config.toml
dataset = "pictures of board games with random positions, seen at a slant"
encoder_stem = "deep"
decoder_block = "basic"
init = "small_normal"
beta2 = 0.99
ema_decay = 0.99
lr_schedule = "poly"
weight_decay = 0.0
Rows from block 5 of the decoder, named by matrix and row number. Rows with one number belong to one channel. Each number is 500 + 25 x the weight over its row's rms, rounded and kept within 0 to 999. All counts start at 0. Numbers have three digits each. After the name is the row's rms in percent of the matrix's.
# convs0: first 3x3 conv (decoder.decb.1.0.convs.0.weight, 96x96x3x3), inputs 22-32, a 3x3 kernel for each
# convs1: second 3x3 conv (decoder.decb.1.0.convs.1.weight, 96x96x3x3, transposed), outputs 22-32, a 3x3 kernel for each
convs0.11 097:503530550458498503474490490481489516463524505498501533489541545508521480486506491502515505523577481489513513507452498507512496468486500510516476509441490484480513540483514533486506478475531515476511498471430495483477477476512518480504497534498489480497522509502499491487473511440500500529523494497
convs1.11 105:481524514524479527433460475540491548509502547458522487498463504486497529487521527483476550523511509460508468517505511531447432486519540469537551494521486461515527491510496486440487516561492547519529493502493461458475510511503475493519516508491491536485469528525491525511487477531496512501529484494
convs0.12 094:509484505531532490503516458536451512495531467485483527529486522541520493551519451490484491508493503502515486543485496474524522523511508513481459497496491503485519490442473477484511477512499523525497496498508500475511502497494497482501449500458512499529512500458490504507471497482496483484487560539
convs1.12 086:543506506493488513538501498522477489517477513502545484522536478492459526516507481505497503467513478485498535497525504490521481490506477493467459499505504537521518502416516534520508487522501515539551445483524492485517508476517454512500516479529493496496525517487496555510503517459505517525510501495
convs0.13 109:502509516520523459453480526521531487469536461470511545553538501479495535472523508507485503509471505532539510499575464495499476500465516503545491469514484500449495512545494497486477525483468517496475517497504469493472455517518532475491473487522525527517515521489495473487544502493483469491498499475
convs1.13 107:518538530519444505502531541501521519497489493508483456484499497473548495481545518480474493519514489516508494521526519508442498548480481509524498498517538497498505537499502477491500501509487491528510479469461475561474521482533497535448446488517507486498459507489497477488504501498489499490510490493
convs0.14 102:520498536452499509483477511489499532471493568494486523459505534473545546520532485490510490516476479496496518475502511432554476451519475485469524471517514493504487511504507522485489489502485529506503532491511486483487480530542463485523517482511518527492530536481503562480507497493513553553506507518
convs1.14 100:512495489534546489492562451486531536478478492487512499495475507463486517488490531477523462474502495505507511523503515485421526458506565506465508532506471487539482509490511490483479522467485494519476498494485511475466471503498530521469466502501514474494496524461531451509471495515489456492500539511
convs0.15 103:565525490473493485496488500536488508540481511491485510526504525516452483514563476515491478551500470547518497523524482503475510508489502452500516490508530504490493474507555444463502535538528488541535506506521500496539461515466508517501479469508504503506521510527512486516518537500506508464477504477
convs1.15 091:512545491494531530514485496517528517445533481523500503489429492501488485500490524456471485480494480481536495531514525497488529517510466501508508484510514476499513495477508541505473454511506469484539502493490517495497500540531456459482513524503454471492474468476500489512482474496531464447512487523
convs0.16 092:530494487475505511542517499536494493501523529501493535477485516454469502498451513499538518479529511461519517528515511459502495477504535469465498490489504548562503490501491539527499532517497488507484457520517535466511496502484434482526447506490499488433482484473508492479540510515523490501561488477
convs1.16 097:507540500481519561526485476452531522483492507532496470486544542499516511479465497485471510534455540497490524495489506563505458481516477515470484520506446520495544504521475498492477514482511466476509481484522508489525503522516462481496515517515513467497522500519518473485514518451484554487491459490
convs0.17 107:511545470516527537483519477473523549516503498509513510520518508480522510472496486507527527535537555457497517493469466536502528474479485511442488504476476505473490503488524466517526517547485500507503499473478553476522515479500489483526499505514499521473517533517544537487499500493477471478505530495
convs1.17 135:519500525464502522501450479480484535478406517503509508509480491547481487515496491500528514430451529468493495483498499471538533482500525475516508504575501455491453485510502461527524471488526482431452501483507506484517513485484506496432504503501478500462496478474500515498480518469443525480498483492
convs0.18 106:540504534483468450478476514515501529466474525537477523488495518495511462494485528473501479469482540483498503527507508475470465454453478520500504466496537504520523477502483520521445488514526491519468490476507515499484474506511521536516517513505532482455486494511499472502498460526508476501508507525
convs1.18 113:509503474529454468514501491513516501482539516475500491495511497534516511486501497490484553489488540522497558484505509511582500504494461495541498485511483493517503485519500518511481519484521481451510482494536518473530538536461497555497498459495515539470465522492505499456485451502544543450507535520
convs0.19 102:525486535537480498492493530491482490517473495491530528556461504485506494470483443484503517507534537496533473466493519502481519502493513487505499496504487459481504482498521504551484519482510521534497526494464546517478464497503510527531505493525503546525493542514493490532528509500474501505472498520
convs1.19 101:480501478564534504464498546501463523495519518499478506541466477451434527518582520536476522490484470485505489488483490450537507487461504493516496459573562455531503502493513516502519486477498488527528541575495496478503478489538465468541509524514519488520506510491501454481498526521475510543518470460
convs0.20 095:492515534512551499499529483522504486484477519475489493480502531516540470494516456500506497493475547497510501529467465486505453529491554463489495505467454518478483509473510477481448498502504492498501474527522492530548497518490479540483530486509472506494491490511526506499496471501509521536484489492
convs1.20 094:545519501530452487481517495519471488480497460507521563525505520454438459455502527491488510459515507466471493488462446465490543500533470494490476470493523465572539492528507524508503509504488507498506504486482512520504497472479503439500500517475492469497452538497537481514458470521458488536481539487
convs0.21 096:484472479494516514483501497546463500501496514490537523527477482577501473533534446495488481484502522513491515463485457508518519503493487510489512488478485496516498508500491530566528527504491469524535517509506520513485501484503478471475486479506521521516556488473470516467472455494494501527495518448
convs1.21 079:528494530498457496528504512471466538517477515506502461545471502533490484505497458479539473491504535503495512508511514506505502514484485489491520464521516510494484503510487490470479511505513512519501506519505495492496490509458556519486503485490511459497523524498489506506560490493480534499483547518
convs0.22 097:499509485484487482499500480484482510445497485499482483518511482479478469498460524508491519517514488501516526552527535485565497520470511527493505517519497523516478527497461494482518523524487499510516502511486484521508497502513431517494511530503526526530515502525495519481529488487478510472516535522
convs1.22 079:544504522509531515472507509498455508559479520466532481468508521498523518510517500498505493492495529478530455531497494513495521485493454541496482509505484493492466520457475477509540513465503502489495521494500497537505513477470497577540509503487488492524491506486504517480508466511547553523490536463
convs0.23 102:476515465460513490490468464524497469505489465497515501522498475449519476478543568471467472494491499502499552496530471487493513482540523511479530484538530496504466494505472478514514496549518471575488494475459465508473504527530479457506505484501503487500479504467498482491498508455490498512494511512
convs1.23 104:516465462513439487500512503526516487515547500545489528503516476565535456542480467493497520498530513494526531503465468502450486510513542529503510505518439537514488509466505479514509520478529519464538473451481527434537487444489503531491492486472560496529501529476507525521494499500538502541517476479
convs0.24 111:504486504499480500504493475487519486521483513518494483510493530534487443451526430522529523488486461517481469520525553520482505499502467542510489492530519449486505485503529486472494502509477440474562491472507511486524493497498531498511506480500497504484489466515480500532464537499471499540490511523
convs1.24 110:499536533512518515477495527514515492491512477444504561526492523519467470505502510478506492505509504521474475512471525463481499458463544514529517438425493514449484503469486444494520514511535529508501533491494523518497510552529478511499507485508476491521515554500510511510517491494475483509543479501
convs0.25 098:532494501476492498510503525519488486481552512476479519502515494473534510471519492477478502519502482510506484458492499493514510528516491473506498501527499487551527489509544537499487519494519485485487481462491536549454484491486496471509469527544482484488447536489506520507535514479528506453485485503
convs1.25 104:435497500471582525511480467500489486514443485500485513513469483527476496488534495514519494471508485496521501497537457476527460461534527511462478482505517480473506488507496499502450486502472477485486507526498511570570465463522473502497508533514511532526509474481535509484529519514505514462482504471
convs0.26 096:514523511493493488503504485486552478468518445483482505532462514458486473519526465497489498472495480527505483503494526551489485487499492566486482502467481533497464526500482465541489506538498490544505478524511463467530509518485498472499495486498538504499497466487490495560504546470519476529488505513
convs1.26 092:496484527473491524512493544503544493557446538521436507497524499495491557489520486522485463545522501505501460478505552522521461518470480487508503545497503514503472526448471537467541523511473533523521490476486475463470543510504494544490503490515449569514484545488521433476484504511482510509526503518
convs0.27 113:489450522483487536471468492524507480506500492509521494494455513513482455514536501482479508460489495492490499508490532458489487463484563524488502534479486539498504489524522469522529497478507485498504514489529507516488509521500511477530490465514445487540497507504521506510498545532522558530496515490
convs1.27 111:548509519528512484520497486537477494487527514527484532474463473539549508484479489508538500508492466494517528512550467541505590494532527504545488504505460497506493514543484484503476488492485540520495504472459494482490499530452508572478484498529492480538511499507503460460553482481530465462496528479
convs0.28 095:528511486541522457496511507496481491477502494495416481467508500483472503485518452501499470516496495509498477517531477491537537528499501493479497469526505480461516477513475529517506481496481507512503524504503471516503484511467494514504496462486517449499542543473485458497508520510488507498478503488
convs1.28 082:474457506522509471523520503491565507495468521516500470504518511480509519521445532522508484482477500524485483510506507505545547465448458497563498476527511485474485526476512523515452527502507540456544510514440494516468493527480476487484507497532483508493522463494525514510542510512510531490528495503
convs0.29 093:472493522528536516506534486517518496506517493501501507465511503489451482509482480530514526540553524516486464507478515468495477490472535472482528505494502485494536498504498519499492467487476530484473465489484536516498481482541526510486496490525534512503523528471544519474498518498514507487469498493
convs1.29 086:496441496533464467489482496484531504526536495505516499515496496517522535507470515490571525490485498472551520494518557567532490528494473468481505538524494475583549506516531498496497488501518470502502509503528516512503469529516521525539468523526493496481508468533505478478524524495531497473514468484
convs0.30 086:472502534496522520503461515500499509494527477482492474460463513468453500494451511489498495495513478525495508522483471515491502514485533512493508445467531479523531516515477511519484475482508507505471456466508472472496497488488435462492493473526467521474532480473526516496513533488458513475461485454
convs1.30 091:511549496491465498466519521524490506565501520495538474479499512547485503465541494453532487519469514519505514445529523497522419510496496462433479463515607479553518490525526465464524499493470521515503497496522557472494487518496491554528510490523466478538461505542501476515528482520517486545505493478
convs0.31 108:478425499520521532506529520508476493522471485495471499485523555529482511453479476499513502477501484517477511525521472529493462460476495501514520541493470483475510514478508496522521494531525458496471470472482483518543533495491501487492486477486512484477514480472486467512488486534463484515472471503
convs1.31 110:519505502507500531534521523503538482503483501524493492502471479501512503504480482468519464498542498508493514492475477549443533501446513583534495511513434520552481489485509477511519509537501486519489514510519506483515503532499530499516502515468498537505482456400556509468491477504550505504535531447
convs0.32 093:490497530495503550498529507505468513528485482532481511501516492449487488486497471468453506537522494479460505471481474493471514510482528556483432496458431476499489491501480487560526493486515518495505526482455512479482494499502500525528505508463482521500512490499498491468482507488503496524509538523
convs1.32 087:539479492494449464511486483461526515523563464478524484489505481468476521499517480479587522527519472515453514494492465489509526522524522499479550503419507515507508449533513487485489515544488495477495531529478511515482551512487518480548501510490515515487464532509503491498487481500485522499490511507
convs0.33 087:467490502508515496493490500511510535564518513471476532495490485539475529482494480488527531481494492477485503450528489463492536478527489468506482518508525502498529508486524492485482491503469476546486466495507510504472525461499470456515520499481472471518487475485485491538532537523498527487467515490
convs1.33 098:502521468518491484493511517473556532506481534494479501516531505463494498510499502463534548472518542504489508518435462477531529501533556482505486452505533504489536534446518484509490499511492485514507493517484540477490500513475501519505521542518498504536471537515493486493452515533490540528474460462
convs0.34 100:509509528493500528532526515484513497545524488483507495514507472439523528422445517505524499520495500509540535545527445541521550532465481466489503477519559484502538497489493515514546494502491497438496488477448478464423517524500488509492467482485520497494516504520490512486499530518460516510432513497
convs1.34 091:512508482454499505473504541476497498517496507529525480475523543492479494526461484497484501492486519518478522481488417467609442513526489473502500530475466516519533495473482488498482495501540504460498489480546520464567514493502494498502505474512518525469499483501487507459501505533474518544487473491
convs0.35 114:490515458513490451508481511475506525499496463504490447504528493500508512494480516529524490516514468498513486491510499530488465478485516487486502507506539522504506503472511512508495487511465521504480491499484466494495528513492498521479496507511517490501496517493494485479505510498520543484503499519
convs1.35 115:470506511535485508460460508530472500473524536495496516540522477493449481465455472484505531543548508482537474536513508489513539474472489548464494512519492513509492480489492529500496534518503509470489473545525516525495500489484502513516510498491497456529472510575528524504526494507519461496513512476
convs0.36 123:484475482513492520530507491491444499477480472540522512517557511518469514483487506483488486493504508489520508519550477514507475526468459494518477486508522480506494496520488513533482499489492487494502510516501459509498522507515488507501468470474497493495494508521505466553459523520494492499455469521
convs1.36 145:560535492485518466528484462502529487477381484500427480513518517505472497507497514539504499534488521512535518505465483507476523504457484511485519511493527518490506543533531542454491527480500454506457516478495529493524496496475570499460546499502485519461451496466476467522485480503475475473510500534
convs0.37 099:507509474525534530500490460506533504509457507501564505520483504496473469507514489505484497498504529463467459492480511464502488477505491492470473488454495504551526508511505516516530476451494505517504476508472538512500509574495506538529495460525544492490489466498488538516514454512445479510490481465
convs1.37 081:553542524484484451493493498526453512483553466475506502484503491493507532486502505521504495463520488535510486544471498493525521498540463465457482490519505492479498510559519494463465454467492471495474505531495476504496517529530467453537485446509485470512506564508517529450505484519525535521495544489
convs0.38 099:494530508476499527498501488483477537509468536531488515508498515496529464507507485525523494534505516515464509525475482486554507511492475472504507504509508526523521443474518460475493454420435489504519487476508485525456512481482464475514494445483495518527495501512479489473502482523453463478515481514
convs1.38 084:535502522483490514491489503523483515442502458485539521506503510546483498502515517476520504517530495509508513468489529471462492496543493483503436496475464527509513500537519477478522478480547520504510438539507523492499503547521513502491497487473503519508494494536496493477507510448488491494494547492
convs0.39 089:487484483474493492468468529509552471500541514493494489486505516524499466492531502502471476488469492501485524497483511515459489510480489532474519526502540505528518503476479464489506489532511447492506502478547502482500527521511532552489487475494531493537499458477491465522479479524528473492485512495
convs1.39 101:462467537536512490486510506513483482462509488552492480477535558480463496515427466474530505502481460488521498484536467483516474451478490455488458476503514470486491518446500517518523473554500501491493464512489517561513479521509519493530483489491493467494557478512461512500487485499516536495494484518
convs0.40 109:496497525482500511485503488498492529519453553545511469486547472490503459513452532503520490533487441488482519478557488507464529508469515460468540485456505526485432498482485462499508504507478491510519478502515479454511499502501531546514505506459512497477496495531511474497534489471468486486525502493
convs1.40 110:494501498484515531479504514496556504494497480494502431487496498565486446532458504506479488526485498481493498493525498536458519585448519488532504483500485481504451521518513511515472507538482473516493511472514472486484511471470511491495505507539472496485482485487536502477468507462558469490579490491
convs0.41 092:476485577487514515520529545482499523473517524534497521530488526484483507482538483499519541453502517519462508523517466519484492531476508508488476496497461487490542498482497486476481484481491542487463522482519450467520510488487498477497492524502492505514477500514568473558500533518492532528473487497
convs1.41 091:474513491482498502503482488486459507508445534503508474537475491504540465515558493506491472525482490485483511485516504505554475499492489492488517547469449509510459513483503548525464476497512483518536488517488528527508509492479526548513498487486473515456481479511474477526519521467530481483492506489